Weights of a small contrastive image-text model: muon at rate 0.037, batches of 256.
Rows from block 7 of the image encoder of a small contrastive image-text model, named by matrix and row number. Rows with one number belong to one channel. Each number is 128 + 24 x the weight over its row's rms, rounded and kept within 0 to 255. All counts start at 0. Numbers have three digits each.
Before each channel's rows are labels from the 100 images, of 14848, where the channel reaches its highest value: "top examples" is what is common among them. Only what is clearly more common there than usual is listed. The data: rendered made-up planets.
# convs0: first 3x3 conv (encoder.blocks.7.convs.0.weight, 144x144x3x3, each kernel summed), inputs 0-143
# convs1: second 3x3 conv (encoder.blocks.7.convs.1.weight, 144x144x3x3, transposed, each kernel summed), outputs 0-143

top examples: desert world
convs0.49:150107117162118107119153138127108125152103095126165126127131119150130171172134139108141156125130108128158150085166136110141140104179124111123104138140112106068101093146114159140136124134116157153092133139103116154130123089133094131136189123100104122147132156133119113099103141107178127125096101158135151116143077108090175122147126136178102134139153132105091162088143117150163104154103105085138120091123128131128186151144127089122132
convs1.49:103119168121101087120138112107089116097127152134109130085126157113102104074149085128147125127076130150123147146109114131112135076107099121123142150169119141139102111108105106122144150063141107106116075122132113121078122155098150141126105145097157121109088153145087129158086156119130111112106129134098102136116114146125110149156150140127154110106099071118106106128121131190120121126137124126128117124131147088130085097110134073115145

top examples: rings; cloud-covered world
convs0.89:149112142124144093115102138168104080098132122145135159138116142135123186150117131118114137126117137130148147141129129113089117125090131096154128061138153124101129112111122158161110081109098147147129121188100101114204155105088133150150114097152086115099137129086110111123108134140113123116149172122114198152130145130127149155132142104142103150088129122176113139134109117129131136140122183123111168112140109122170137146114097131128140
convs1.89:157153098109124151096152129115161147145143156166139128119144136134125075147137162119150156151153139149150085160161114133120106112160137164106119142146144145150124160138192123123134114137111182130141140159170147128116132153143107123105165153108159134153127168166149160132128143121151123105149119158176082030138165125138141139088146146158125141149150142129160138137128140141161152160142115114128144165136123129120139117160157149099122

top examples: desert world; crescent; moons: three
convs0.4:161118137138120132139137113135147114118151152132125148158140129136125160135122117127093103185093158146160131152100141145067116153096096073131094085119158134157097131140107181129117132119116158126166142158125087134175145166127109134103156108149146139131154127076104102126095125102116112133121142111128136138085146154145088144127104112143126081142092100104127102157158151127117116089094148137114138121123105113126137150212125113121154
convs1.4:128128156118054136108139140144133126120112134141137151108107144097132134114131132143159159091154110126116118103128120139144119111105134136133151155138126122136163089119155131150142142144088154076154139188120163113109093127133168122118075147144138102112147115192131155121121063116118143149130163136152118108139139134146114134135166148122149149127144135132138157104148130152163180148130097122154113123136147209172101124059127145126133

top examples: moons: zero; phase: crescent; cloud-covered world; cracked ice world
convs0.41:141117116123154124137132115117109122130127158165125132087127098127102171165116130164126092117141152121160061147134157119167130083120086135130108112145144131149135136105091108064115144112133107115101145140136084169174107151114132132116120104157142118167116139105097132159142118093164122154148119153083139139091090156089100139148131094170138164147167153125091150164125127144127146157135134179108124116097137144131097099135132092124113
convs1.41:131115129120127160119143121132098124113106116140111101136135136125160158139149084139160123142090136144131164127076110134151110138107072113104110133133139176130094110142118157155160129139110144151098120151098108132122119117110122169114125187126147178141159115122110165085094152150140116115162178080109108124151073136120113145121131133143132149158096132146115139110109112102121117171132143083096144083166118121127102141130094119122207

top examples: moons: three; lava world; desert world
convs0.120:140112134129156145104072124163150153123105146140153099154108168125126106122113162168119153138137148084154193114137106103134059152131116115130127128132110159115144110097133140154100126135163135156160152142104110134152133141181140097109128097116136133119165146144117090126135126112117137128113136110187145162123160141128144104139113149076126179106074118149101094143105138119133114119116118117105100102134136172104108127107057118134117
convs1.120:136159075130094127118126130103140131139151098118117086113140082112132116139138116122159154079094098082104126146127115165122135124132148129096110112121128146136135099095153104116149131117122071133133102078201179122153140129125127125161125153111105124135112139093113091121094133141113142121124128134074116151134085074104110123102085118185133132150125163115117119111088135129118141131106128142151173139133143116177142161095111091132110

top examples: banded gas giant; crescent
convs0.2:129115155145102112104137125142110118099137125158152104154118095152158104102128107137124127087134121166130157173103122159117143138127094132141131125124141140135131139112135139141157128158169106126115131139122110078095070168143140131153126157162093090101115135078138117094101121129084120134093131144147121092111143143182089139111119156117150109159141096139176139156128095119102120109143145136083140186142177131172147153066120115147108
convs1.2:126096146133145114104128122132108129139115113111151093138139142123125103101131153121093144157139167128110154086141172144133133162135125135127154122159141116126136179143122143184144177137122148108130148126120138163161144106131122093127111130186151156176147127137123160133142107137144140141155080127119158196155147114092167139167113135155135121110140137136128180089176190094145112123097161136130079086118140086137137110127149122142143

top examples: rings; cratered rock; moons: three
convs0.76:107125150077149140130078122114150094119108134084132137175133132127155112126146173111079172116100131118119196150132130151120123104120130109151131106178101136118140120108148131126161140144197139113122143157150159147176141131116109077098139086121131126134142126133119131127128129130090140088109144154134121179099095155122132145086131153117094154069118124126149118134142134120103138106146153121142098125080128109156114147106133135170094
convs1.76:103098096157085134074101133140129095111176120086139141127123167146123107080141124102106121120143128140127086098112117111135158165134155165112128116166139137124144127141103132125082114139135183169188131095077111140094131170136098173145117142139119122120123137109140138141142143120162139170097162127200142074118167093141132124176137126144132099145129156139144137144128131143158143134124166132150142117142122146141148144147137116116113

top examples: cracked ice world; moons: three; rings
convs0.115:121133131158093114151085151128139085099141095186162078150148081085124110133126066137111149124150141161110134084124136122121112119167160117146073125160099134151102121137110199121155122171137137114100118120142114140115135108156113168118127111135113117154124117122133116112098121139145163132116163081122148129129146137144111141126147095167106105165147118125110128162115109183142118113130125123148125095159164138142142164104110096100134
convs1.115:112084168163128108127166106143145087145107135142123146123140157149147119143147125144120110156144096133138134137127130134133143136144151124188144138128127127145112155137120110137135154136171121072145112189078127118123166146099184116151141124100143147088094130164123148157144129096129104144166047126089124198144142161135129117119090133119143125107117115120124120116123149103110122143111160127115172149156137113130120096114113153081091

top examples: ocean world
convs0.100:122112059158115128120079112107126162145118092161139126143150133123120134167121130148113140091112145147136052144145141095099146103144167161134129128113128128138120138156126123059158133141114102107138094168118112114128132153101126098110104168151131135112097155137123163104126148138138133144150110090139145143152121120160090095126172073126102162127165149179134125143089132123104153137125096147130129147127150114145101180120152117090114
convs1.100:144160072103126129135173122177131160154102143148165099146132132133124203146166127133120122165147135131063143106096129118111114133162124136126064126117139134117128110121137144133101125139138149168138174120137134157136118117129118193133134102120154133129154120131123143156144100112131139130102106173133139120106139145121137102081120145093117135147118121122116115133152176133138146103099175105110222103138133131127155127124126136089117

top examples: moons: three; desert world
convs0.131:153173154109134138120102109108127138128149089170132158116137116081139097139162130105134114108149133131138138131128162124087137115152146141117137172099157120111150143089137165081134139126128098125154115138147120125144145170118091162102130112125131106120178086141164127094145190144117136125107108146076182106134196108116104088180110152119119127105135115131129116137139116109144100113155117152138106133108134139069124101093130092114157
convs1.131:139117112144144111113147153096122084126122152110107134120151113186126152108118148129133097102113102159134127147103138105159092146109099129157112115126099127131131139132088132127115087167118121162097151117123101163110144121162111139073137117140142131065071161101109094100078122151158118096098138133170112135129110139112157121080124140108100119168139155120145084130090108147161103091119118120118112129134147111152130167130137162130064

top examples: cracked ice world; moons: two
convs0.99:155163108178134137111102129149164116156123107136149133088125121100106154136121123086143153148145141120153131132101162163153103126180150076149101125126107138118120126158157156123133115120114149133125082117114103178122114162116105138126143153118121131107129114139105136111107097057172151101117102142148120119119101114134145123157107156091169139106084151119089129136121143175170121127138163123107138135109130072093122067152126113148159
convs1.99:133114144143133146153136155091113127114128146119132164120117168111091117128115131133122171129122104160151108098142099092115124167131104134171160164082120089159114165093102118121141136116151113119106145108119122128154162108130174134113169149105097150144145097129126153115173168166154068127130145099102099161151125180144149146107143116103128108151150129148134097135187099082152160168122123107137092119121129138107127165096161132139126

top examples: rings; moons: three; ocean world
convs0.139:167117112147166126125123135139147158116135113142124137171109113103128134118079158100115140126146127131157154105109116125124118123155103085106154058143129113174129111141137072119123093144137140160144121132111175106160136133150141136153088043134110138129126132023099151129160102152111136142124140152120135109116124135139169120105144134139133130130152100139191130127104109145113101120120132105126142136181152112104133134125120122146118
convs1.139:159109068137128132126124151149135134133111124115105139138128050150101123127077106150123126124141140117132130120134099078093153143122122034163153046115114159097140126128136065121138064129142150117121144154140127070116124116094136112124143109117126125138148114101097112120123156129089122088103129113112117143110149070124129138119106120148133142123137127130072107118109138100115129140115138124151148123098126124093115117127132127142123

top examples: banded gas giant
convs0.73:129174070115142141114141111122126151085137124086130147082150100110117131132146127139122170128118138141143134152123140134149162128095148162124092127129159142108140101138126106132150165147097079166118099155123146168074119115094117142125109154121176150127104138098113150137122093158121123133101102141187079120145154092174113164095130104141169147095128117108114158106117115157103130135158099114107151133107136186110107149108129115110148
convs1.73:151127115114127108117094132094127154150127103038151110192111139118132128107095134140125132134120132167100149136124134117098094124127088102066133128101111107138123118123131117134129123135130127104147129158196119123123140138156089101164145121176083111116127111150138089146119146119152141144098025134111139129105137134128121113137133148104112129120116102146140121123141159063149110128141126130078116138099105111114109121155130107138139

top examples: cloud-covered world
convs0.52:110136098118104114132100108115130131113151105160159115103137158113140109142101122134136077146114161149122094116139128147155151121146158103152156139115113111165141163148171143185154150137109088092107112151137104112132125149111136085140107144082138145087150120111104109138135105139107130126151089127110156050149114167125129107113164081128148128123106115118109174167135118140114123119134079165109156136182137130154093163107114143166136
convs1.52:160173086171121117152160096163090088142136146181142155139133142160099143141145114136100148133141121107155079058118155112116096126107112147144128129113164142101111108138163115130083118160120167141146093132128147133126135119140161130142145137098106136148126118131106135122152149146146131083140058107101129113120143149104117146091107064162118139129122120132107116152138129150115118154121141112175191141112095109120128113155122107128123

top examples: cracked ice world; crescent
convs0.57:138140123188122119123173128148100147123085155118115147102116106125152149099164125108148114111143096171175169123130146121115144148112099131149097125136114126157144078097149123119142116149112163128129144116138106150114116093139123092100133149154104134146168115139150137116131163193131096081149120115119107165145115194088130124150070161128118113108120101118148094204112101130112127116122088124117123105113110146114142119114161123143122
convs1.57:080142060172151137146117142145155139127142144161129132110130096142116130142112143113092113105137128111164086086124149161165127113133131134214119112130113125110133062137145145145203146128164160151134105174147134126163134133145155152140143120086123127135117143129128134138150125130122140190121183135125155090127137145106137142124130087133138142126152112135138130135117135124131113129151109126107166148164069107150128145122110141171133

top examples: desert world; moons: three; full
convs0.59:143185156126132154123125144136132104093121121097139116174110175143124079128106116137074167125105131152145100109120113120112117156158134097100117139122123146152157105136170189137127144119111159097106104135115161111147196077118133124118099138119122142140161098115146103076191121135123105110100110117102110145137102093144162142096114119123081140158166105150134142118157084155137154100135161116137133100120134127121135132115146126131148
convs1.59:159094123108132107127137070139154118101135117171102121120101097106113165144129113111145086123155104114122126147121104078139142080126124135121143130141104093112099135088122080132112133119103112142120167112108103135129072145124142155112104134170089123130113175123136095109082124127068107103105123130096100132114096162146125115113133129156119092091081156095109088133124126136131112121099135133160141148105157116149118119120059143164126

top examples: banded gas giant; rings
convs0.136:142165149109160132135115141138135112097133129108143091095167095104104105104131121114122103151141144148118080128110116162144131112145140138122129135165108117151163130124172095128163149142102122136125115142154091114105109120121112138135181156116079116143056132187140143126141077135088163144113116180160125127115121111106133082131117123101162102194126123135133152133106116182093131117113106141090121152134135095124180150116138122134147
convs1.136:139088152144088110106153125147099096123102139136126127161098117142124149147136075113160117137148175127152164147125121134081128114149142115106132149088086087106115149137078121150140119103152126079090090126110143143131163128127131141140075115141148105097182146095134107111119146118155117122115122101092132155138131145162112125116110135133119118128135092138097067133165152106115142103113137111167152135150194115122080127149133115102092

top examples: rings; desert world
convs0.66:168188139142137104154100141125147133087134085148145094140112115128146119162134156074106082136143151130102071149126130124136096109141122071109126100135121133161152091147136107141137133117136108103135145123124191159108142127143150131118089057104122135134107140073096117146168098146109143137129118128122114158122123119147159139118137135133116160157179126111173062136109112143105117116132134130135135106142169146115150150116112159114140
convs1.66:137133058136138124109139123184121131152119124127145102150115046142109133157075124140129142110136131094146150116146121118122152144139148083155148076116156160120124167121102093127170097174140173175134108126153129078136126125083146121126158101137104123112133080111094120130137152137104137103135154127135128152114118107147146153066101114128157128124103106133094114121120111079134145141132134115117173129162129165100113130133126127143139

top examples: moons: three; lava world
convs0.27:131123155116191123138134107115139123106116129158127104117118124040096126144123165125111178150171162137130128132153138110089142103131144121172085128134138125141092115136177120099152091132132174093174142145095136141086145161146094104131087128125126131102084112123134105112137096110135155120127146151113144145082153128096127137115143131130151120146141079131115136140125113092116100136120131140139140109151133132146141156126100172186080
convs1.27:066156133126143132116132124154111115128112144126071120117158142200137134115134107142135133139096108165116127167096116124148139131118123108151108118081124152101172139164086177138106133148129162154130092136133095148170142084121105118136091095135126110146111142159099115105116170144126095148153098133129127106121081148114123118129132135133094136055149149140120096119106122156137162147134084110108123164101111155119090117159121135095134

top examples: moons: two; cracked ice world; desert world
convs0.39:153116119135110109119123138118113132147140147167105139129140111099117129134114077135150142161117129124159130138119109127090102125130127117169110132090169201129141126160123169089138100138176152159115159140165098093161135124137088117111101101130103136140131111152152077147102077128183108118120152127136117159118111127127128126151110133144104130105152135136144138148090122125136138123116179056130120133127138147106180134140054122132087
convs1.39:101101111110153167124158168123113148117111140098155119123119132164107129146123167093134189122106154125118146101150133142137148144110125135111149114149117067157106123151121111133140148114109128102138147125139168173102146177149124136157194146113173102125136130140175151152120162115149148144139142135128114103127142137149113184104149123153156153139141121148131128107144170151198112104173135104133148129123107141154103139125195100130132

top examples: banded gas giant
convs0.106:130073104127153136080135101099134149123138123123146106128107157162130133183087135147123092113098126154110110102126150121155148113154137126108141126147121093110133119159141103133134155136127096112106095134124109131066120077117146145135120141109121120156067136134114151158135153143139101148116106110103143089163119121127106134132131104189091118164193142076157099145142115124146141146129140154110125131121163130134158112161202150117105
convs1.106:135121144093111126147127143118078108163088131180139120110169120095127148124153117065122129162098132129135165126090113124121142143168133127123129128095132153133086168131090159125137128123176126131110148094102122116096109092118087105099109100120130145120103101123119126106097083129160152135113149106112132157137081151140128112129143145102101132139104090122115141117135142088103100109071141084144141128120154126093132175123055114131146

top examples: moons: zero; cracked ice world
convs0.56:174105157164103111125136110147141133141137096207079164101133100115114129099121088140143122114153127147141111158141116095123098114126155154115132140132177108097110116162110125083114126174143156140126146161107088134104103185119104106167070107173132110083136141136102133109101123126141161161121121120116150130131133117137119148137134140118169119158132107146140137113083110149126099139097172115114124146101149138157135153121161090130101
convs1.56:135130146130130141149136141160112122120120154105145080111139135114154096131145120135123132177103108108103137125077157143094118149115092144097100149189101153131163127139147151160077107125086114085119140094135139154162132087131130178131127140149172130178123139112135165133137132145150151073158135183120131132129146177127133115136107117059094178141148126104130125141130139150138109102126143085114129118139118110126173114146128127160133

top examples: moons: one; cracked ice world
convs0.65:140191129109122096143116121145114107083161167180101111109138131114101115105107154134149104106125152136156113150119136105136114148116137111162096110188143130099132118101120155100146153121139135155119117161152122161148110104085081139142126127151116115107129145155100156108111111117153150104125137072110132147154110135135068157113132086149136136120133088135150108133083128185116178145139141090135132152145090148111134123152082137133170
convs1.65:149074148099143073120122088126126142164141122157132115110134107081150199135144104141107122115121095126150148117128141127131131124114096152100141140056123151150135133172099161147115130129108109136109133137148113130122105151127120145104104106138129142150157115105144140136107126128153102141113138133134102112146058166136129068128113150119116130120181123104143126154143068075170062132133132134117136111144137156113112129094151118129097

top examples: cracked ice world
convs0.83:160126136140098081137104128126141107134105136168117154147143102125147109125139105167118151159123104100174066120138136107102147148128113137135123123158142138133117084153095087109135102108190164136154100182172185098136125121087134128113102137146115159122135141091158159089131122105138165122156148109132125148124157116130103116080134146150086129144132072114129107121143092141142112121136175115125159101102135141157124108112150105159110
convs1.83:146136109144156085086145113131104142130139086119113127152093159091120163196121151097109119100118122153105127141133094133161134106138113154132117132086128101132103172123128136125093112160094116107139128112122094117183096128151125103126165131100086111156128116163161151133121117134067113132092130129135138095153105136108162127131169116108144090113128148101140152143091118100103129131137098159085122109129099137082176128116081127103146

top examples: moons: one; crescent; desert world; kind: cracked ice world
convs0.79:180138182130134108134114096131124101156173136132159126046149120116117084075129118140110147131127141099108178103102142146168111151142079116113092175134172169137140159157121150155130094144149139138117096101139110133132124085086131128098128076114153123119118138159120153141143139111126114120154175152098138100116109133130111130126135153147121112141139129120128112151131085136161137109150139114122124106133071132102114124114167095139146
convs1.79:142096137130111073166122124089157151154177138153101109149137163084152133107140115097150079108113086130127112167132122111116160093126125119138125132174117130120140138142142110113120143117133086146108122093106078118143114149151155147121084131168131119137131118095144112165078134158134109159143110127111113123131095165108120093141104098124125132119133136156129100152110144147069113152140155113150051128150122128104134174121076131119145

top examples: desert world; moons: three; crescent
convs0.127:153090101117115123118134136116149122141108145174054184125122108110109151064137127100125153113106163114150174146117113116135132128133118132151143152135153142151104096113156134119144120120119155111091126175122132093145092076121109110119158134144078121142133130102110138081116108109121178110136155125154157150131124129126128178078145150149118149135137120123091118128106082135160095139120164133135176105128129113140107129150151185157114
convs1.127:131152173159144124177125094160156157132153135103142204114157170123145147124108114128119117122097116168141122115166127104143189111103148124170134120122121114146103109141156135139120104159141119172178119139148137122135187116142119116149120153132122153112115100153133114147150150175090079170132161108137120123135085161146132105166129131151165127137149118129125174153121093137115141143159129130133101152117122145151156126136103080157141

top examples: cratered rock; moons: three
convs0.6:171121203141134122120165123107138109095112135135122140110123090115125134146128115147118121090141141154102141184116114123108145129082113130064125116126140139136117130127149146155099108137134099156128108146130099123078116132103118123148148131163125130129130154111129118127124150123152156154077070112208095199110114099151111150125123159155137140140090125099122137154124116131154119144137126109143063121100120169139106148126110119166145
convs1.6:137172127123143147147113151138148153111137143084123037141130115155127065100158153104123121166141128126112147129134153157130138108143173160105142152166148138151144130152116156127101159119107137131162141058149139129131156139156159101121155150161132109148090127144129172139159132145155148135156122131130142159136139166124135135156141135130144156134160151130158127151113114129138147153142138152130071186133168116104132113113156162151092

top examples: desert world
convs0.80:174117156119124121108126136102114127154150191002158133135138092126148123154145140156100099108120119185127113149156131118144137141094147133128151121141125128111119150119141098133174127126162140138126096164113098113110129128108149125153141124137115108155087127152119115129142112135096159117050177113107128163128128122127125114100144123099117131137152123131104127129135148091158124125138156122164091110122133143172117142109107104102109
convs1.80:084167108123136137109113120163142150111143111020122090135147159129151150138146152149146169132122126118104146171121144129115112139141110124147139165129144138126147138124118160121111147130125149119135137055194154120136113107134118136119100168147142138104122159109120131175131138132133118124110203146141117137140129051180121134162157148134112144159106141133122129137141136153122141176122129139139122146100163123111112127138144145156113

top examples: moons: zero; cracked ice world; cloud-covered world
convs0.134:101125133147132122137136144138130138106131131149142156087163109096143148140143127085114139180117141146130100119086157143101142109098121119140120095156124100128135094139123090148121148104159126170154112118153126100136167171114113130123173107125108117162104151118132090135069138132109189145143101110184149121134171151107127082152130155096161119090153107153157119150099131094110139130116113120107136164090133144171097108112101124147081
convs1.134:134145138096114093106111124139119144125103126133113125117119133112173069117128165118114089122132152101115150130145083084080083091122130116170123111126096123129128114103135136133114151126094118127124117098161123151128115110122133124140076105103145147137166129151115172105132102117126107098134201106089154144094105082144128125113116117109095105126153114112095163153111131111099159121094115081133104109168156166106158133117101095181130

top examples: moons: zero; desert world
convs0.125:116141166161133112156163120131068111124147087153113089145106160123107128146099089137092120158123148135157120143141111135105143108162141131141127111144144141097135085091143178115126127122171180114107144163145155124120135120093098108100107150175120111135143106137118127117129145152145136137132151109092122161139102140118117130167112139149075112162113118121173150123091122121130096101127191113130148136170153117112106129100100058155131
convs1.125:108117089126159141119141173151140137139128114098150133137126109094116118101136110137090135082093136114112123124089163174121118147108094141132095163158119096162120153154133116138130143126104124128127166087116133134128131083127160146154134115120175116122125175109153195164106111108141152091131140126140165139097143094148139155095104113088138152122175147174135140130101130132165150120109116067112105120109135122132154121138188099102146

top examples: moons: three; cracked ice world
convs0.58:160121141131100128132091112147137135095119123176052130126123140130131149110148131122120120135169165135164170168112143110095117146141110120164144118137152142132131109119141146136140119149173136107133148147137089125148142153127064125136076121165126131114143121120111122081114078135139151086132129122110199174101106144116077157135126155163090122154105110119140101162112084124122094125118157107103168119090136116115127137134113143154110
convs1.58:108172136170180122073117151134146118170167122116180167155137189184112129157160167109112126130136143093117141121136135141158154119139195124150168149149142087142136161138148149124131154146116146147179104111138138137121172144114133130184137126116153154156140128143128084130128137104154138132121131129150093091161122147126145110101139109149149166133171117125157146138140120128081149105127150145146115131136158133102119124140148136108118

top examples: banded gas giant; rings
convs0.114:135136151134125118113130127097113126126158135116127102116146044114159131124129155146130102129124131156077101126103123145133142099114105118117133105152126141160139135158128104190151110113164138134114072084145154129139130117129173138159151153183102135134091162119102160140107102120099123139081145179138077114136151100148152121134131118122096130156078088106131181101101115127098148099125128145118099139147151130134149114146118152161170
convs1.114:163153151122155110111152127163126114112140142102132134136118142127114056110142143119129135144124165178141170138151112139100119115118162143102117138120117126132118159148075130130109146121129169134153109060073122123190116126139117089128100094175116114134142124123150122122121157120117126139163141119154157173089125118152133151129144180156139143138157118173119124112136165142102107135167176097153095129152156106100118104157144116155100

top examples: moons: one; crescent; cloud-covered world
convs0.7:163133120081110094141112083131126112138153142158125136118190084132163128098130132113091136149110121105156138103154124192077165127142085116164082114102124116138101134113110181118120145140143145133142090134159170114149173135114161164132133121136094152149153138137082128122151122136129144133092108132071090130125138107125129132130148140147094119123114094121141151109115154176151135086107136115106141135117131160108122108170137096119149
convs1.7:144111144138134037118100093147128119157160112131096084098055118097130110133115165102095097121131111138137119115118093083116114074094147156104129109134107130137132105129120093121133132116125138129117100128106107114149101138118115122094120136154111123110152158097102087103082130157117121143123138094132108119129105141136113098108110123111131157135140143143074101128126075109142084153148100126089125110136126147104112129124066107160148

top examples: desert world; crescent; moons: two
convs0.103:158156125135079131152128109162117119050140155185132140118148134111128105095131112138173120118155122152150155155103099134113150120128117135148093102158119121099117081149070136094141114142131172142131140116140125096131133123129118099137111141156108143127156135102119095114104148162135124101139165099170152149149109110159146123151112180139102114113124131138120089154083151107129089113133168096158145107135143122146102135116124069122177
convs1.103:081123116137166130135145178113132119149152120066148139148141170111137132169145133147109134139139110111083137074128155135120103157108118160125104150106159136182121153114150133141150101137121111122119141149114125136107064145160141148144148133101190148131095149167113154139100108095129148144113113195130152116106157148119144112127120082080128103133149168136158153133140136146142160131103127120111146130136105149157157149114159166100122

top examples: desert world; crescent
convs0.84:123127183116123131109068126113121139121159099016140155110113129113145141150157140095128125117105132149155116184153169110130119125139130119141134127146131121105124109122117087115170122147137168113126118127101139149175138112143136167115136124098128081141139110136128124126123132148127099117124186148112154158132118148141121087147094164124116121124151129154151098126129113123146140107146157130155112104062144090168131121129117126063135
convs1.84:036137159146121131131105130153127124144115064041138133156133154145128151132147141131114109109143126089145109202121144137122135126143138126160132116151142147149139148157156161126116152141167146155148136124143123146128146144128121155142140127099128144137122134160138138134161143136152144139146137135161117093121137089219119140109164143141124143148130118127136132125128122170127114128123171116175156133085078109133144123128124130166102

top examples: moons: two; cloud-covered world
convs0.86:161186127138128117137101129118078079137163163146102156108136118142124125146114102135109112156111123116151135140138143132094131115133169098114106108123134133136118136116124143107108146125121157135064141119126122120133217147157098147137124088146125142144115098175151090120148152146155108122121127097078114121130119126156159158155126150134081123175176110105159110131114119144116139070136155105129136106108100128110132123122126076155177
convs1.86:104091164129106042107133129098135127103140096138148124091144121090145127107134140161164155115106114116124120101107076158133117122169097157141137130157126126127156141081110151142116141110105107135163151133128140117109057090106135084122167140122155163179105174098096105152116113112115118114157131132149141134146138115129100110100125127122147133103071169162103151124111140132120142143103095134137151143153144142138091143105105109142120

top examples: cratered rock; moons: three; polar caps
convs0.8:179092129145120148118078150074143133136124079072126188123132109155106123108100126125174113099081158133128119108127147095117126140135117150158128123138137095108131128103124093179110128116123122162156119129157110138092114170118114144095093145146179098130128185151132147098112155138132126126147155132128122137152135129113126146107130101117137139076140126142147090143115103104103143128130123144173105159118143164111087180162141131130104
convs1.8:185146158098110133148113140128141194159117121065105133137125105114105098064167150147135117070134142120109159165142143133153107143113144106125134116130134144117118102117132137127138143125127076085108124127171141117115131101110138130098147139194122137130161108101144138130096111135144118146107129155123116099095125145114111112157138136117116121091118139126127100125151140125150129130120207113123081100109049132123143102129131128157118

top examples: moons: three; cracked ice world
convs0.42:109125126129154127137089166120142169081148113173086161168148107155131118093146171166134132159150110111110145115122098103151136135159094094139139135094133158130146094109146150075138147121131136156146146133159141140142105119113090139131143163171108111148126069111149118121147103109093083114136157154113155172124124128164138137078134096111119128133142109138161140153134126136131109122143128126103116071127143096106124086130072150096118
convs1.42:164104112097104123116114121121139092141155104125137140097169122097136140153097127165164132117111121102120116132097094144115142155107152127142098116113091118152109171146131105164123108147081129132119102138102138123124115109135091114151111100086092142158170152115148096075114096098122152124084141067143079146135127115108126107145117119171133111126156139149124105107127123127156095133102102127145130140098123162170157167105057098145141

top examples: cracked ice world; moons: one
convs0.111:135116132124134109125119092126130125110135133166089121100152137125115116108132112153123099148098128154122156116122123151118124117120105112143097114148151115164161111110143145134123106136146132191132115161152133112178140102098098127124150133187156139124124138093111094112141136176085146113164177122107096177127116172126109165114148129121068113139097104160138102154126146123086110115081174132111174157109117130136123128080077124159156
convs1.111:134159123161103110134153105144129119100109115079139151179079161152134182122144146111090104129160182112143111160124112148178092152134160125134116147144110150115107128150124150138148154140138136104147123109155122130134159143135158096151126135128129112121192127180110138133190131079152162148113105114121160090115186116130112108130102128128175147130144119118172152132163149139109140128096124124153132105125128118098124085135167141137128

top examples: rings; desert world
convs0.67:152138140127092142144123164126150144097125130181115119110110168155099105133147125110098162134110122123109131153133114089132114140153118116143132123132136160101138118139157129120160104149131128121137153132127160098159151092134141142118120020149093164095091124146167126147161093092185143155119146134100119145114120144131156135123114136120112109151156130146135147148126125140123076077120162063132129106125174116105145136108122104111083
convs1.67:115109062115166125130133143134115080136105094126128104141112076120162177140110166146114169102136107142114110124142141167137120155153123083115157087154144143128117156092119132142114088113140140131138127097109117141153099189118143088109125163131127128128118141120108120144163153145097125131113097139151120122099157109136109123105100106124163136169098130110131086103133171083136092154115120174095105140081097110165125148114104115142101

top examples: cloud-covered world; crescent
convs0.23:110143062101119116100135145133131098173131163141118126121152122144169127140126140108147121132110140155133071132146084128136146119160127157156103143117122119144191092150143104128146130139135131071131110132107111146070129156128128119112125122120152141120149127159119121124114109129158141102173089115101108137150179156167105122135161123118151142089122129114126125154104088119112108156113044168138115155117152128107150145087103149168115
convs1.23:101143014138155148169142139106129151103132145139138164160116077145098103154117141131107126162133144120122172116130135169135101141162109149149142128118137151102093166135166162114099119146172121144100150143118142132121120120129156149125109120136126097124142128101111107101140128136152150135132134153140128167114081066119139155122059139137121144127137150127138119142103129123146134120127118127128172137178175116112095132148137103092142

top examples: moons: zero; cracked ice world
convs0.71:112128148123135127170116138137107133107133107157108132116125115102095116128168137092103098118127150128141072170125090155119157104139113077157143140157123119155139130097159151127117141142128135132151139145152167139102147092086155135105145081168155163121129130079114117169144112137109110134118105155156128143074154141145149106141144127122085135120084093120146139133081119149154112063117149172129182107130187113116107127124107114131134
convs1.71:166130119106123127091148138159097120118151089129152106154121025128154116161139141120114117105201130113118116123141127123117093127115110143146138110096126121105128129129137108153107158133120156119127144145118106114148123131107140134153106111121116125180152132138116134103114108093154141095107126129121155134109126063124090135099084111088125097137137107182123123140186157082103127081074136134141142139113108169107106120138126149114134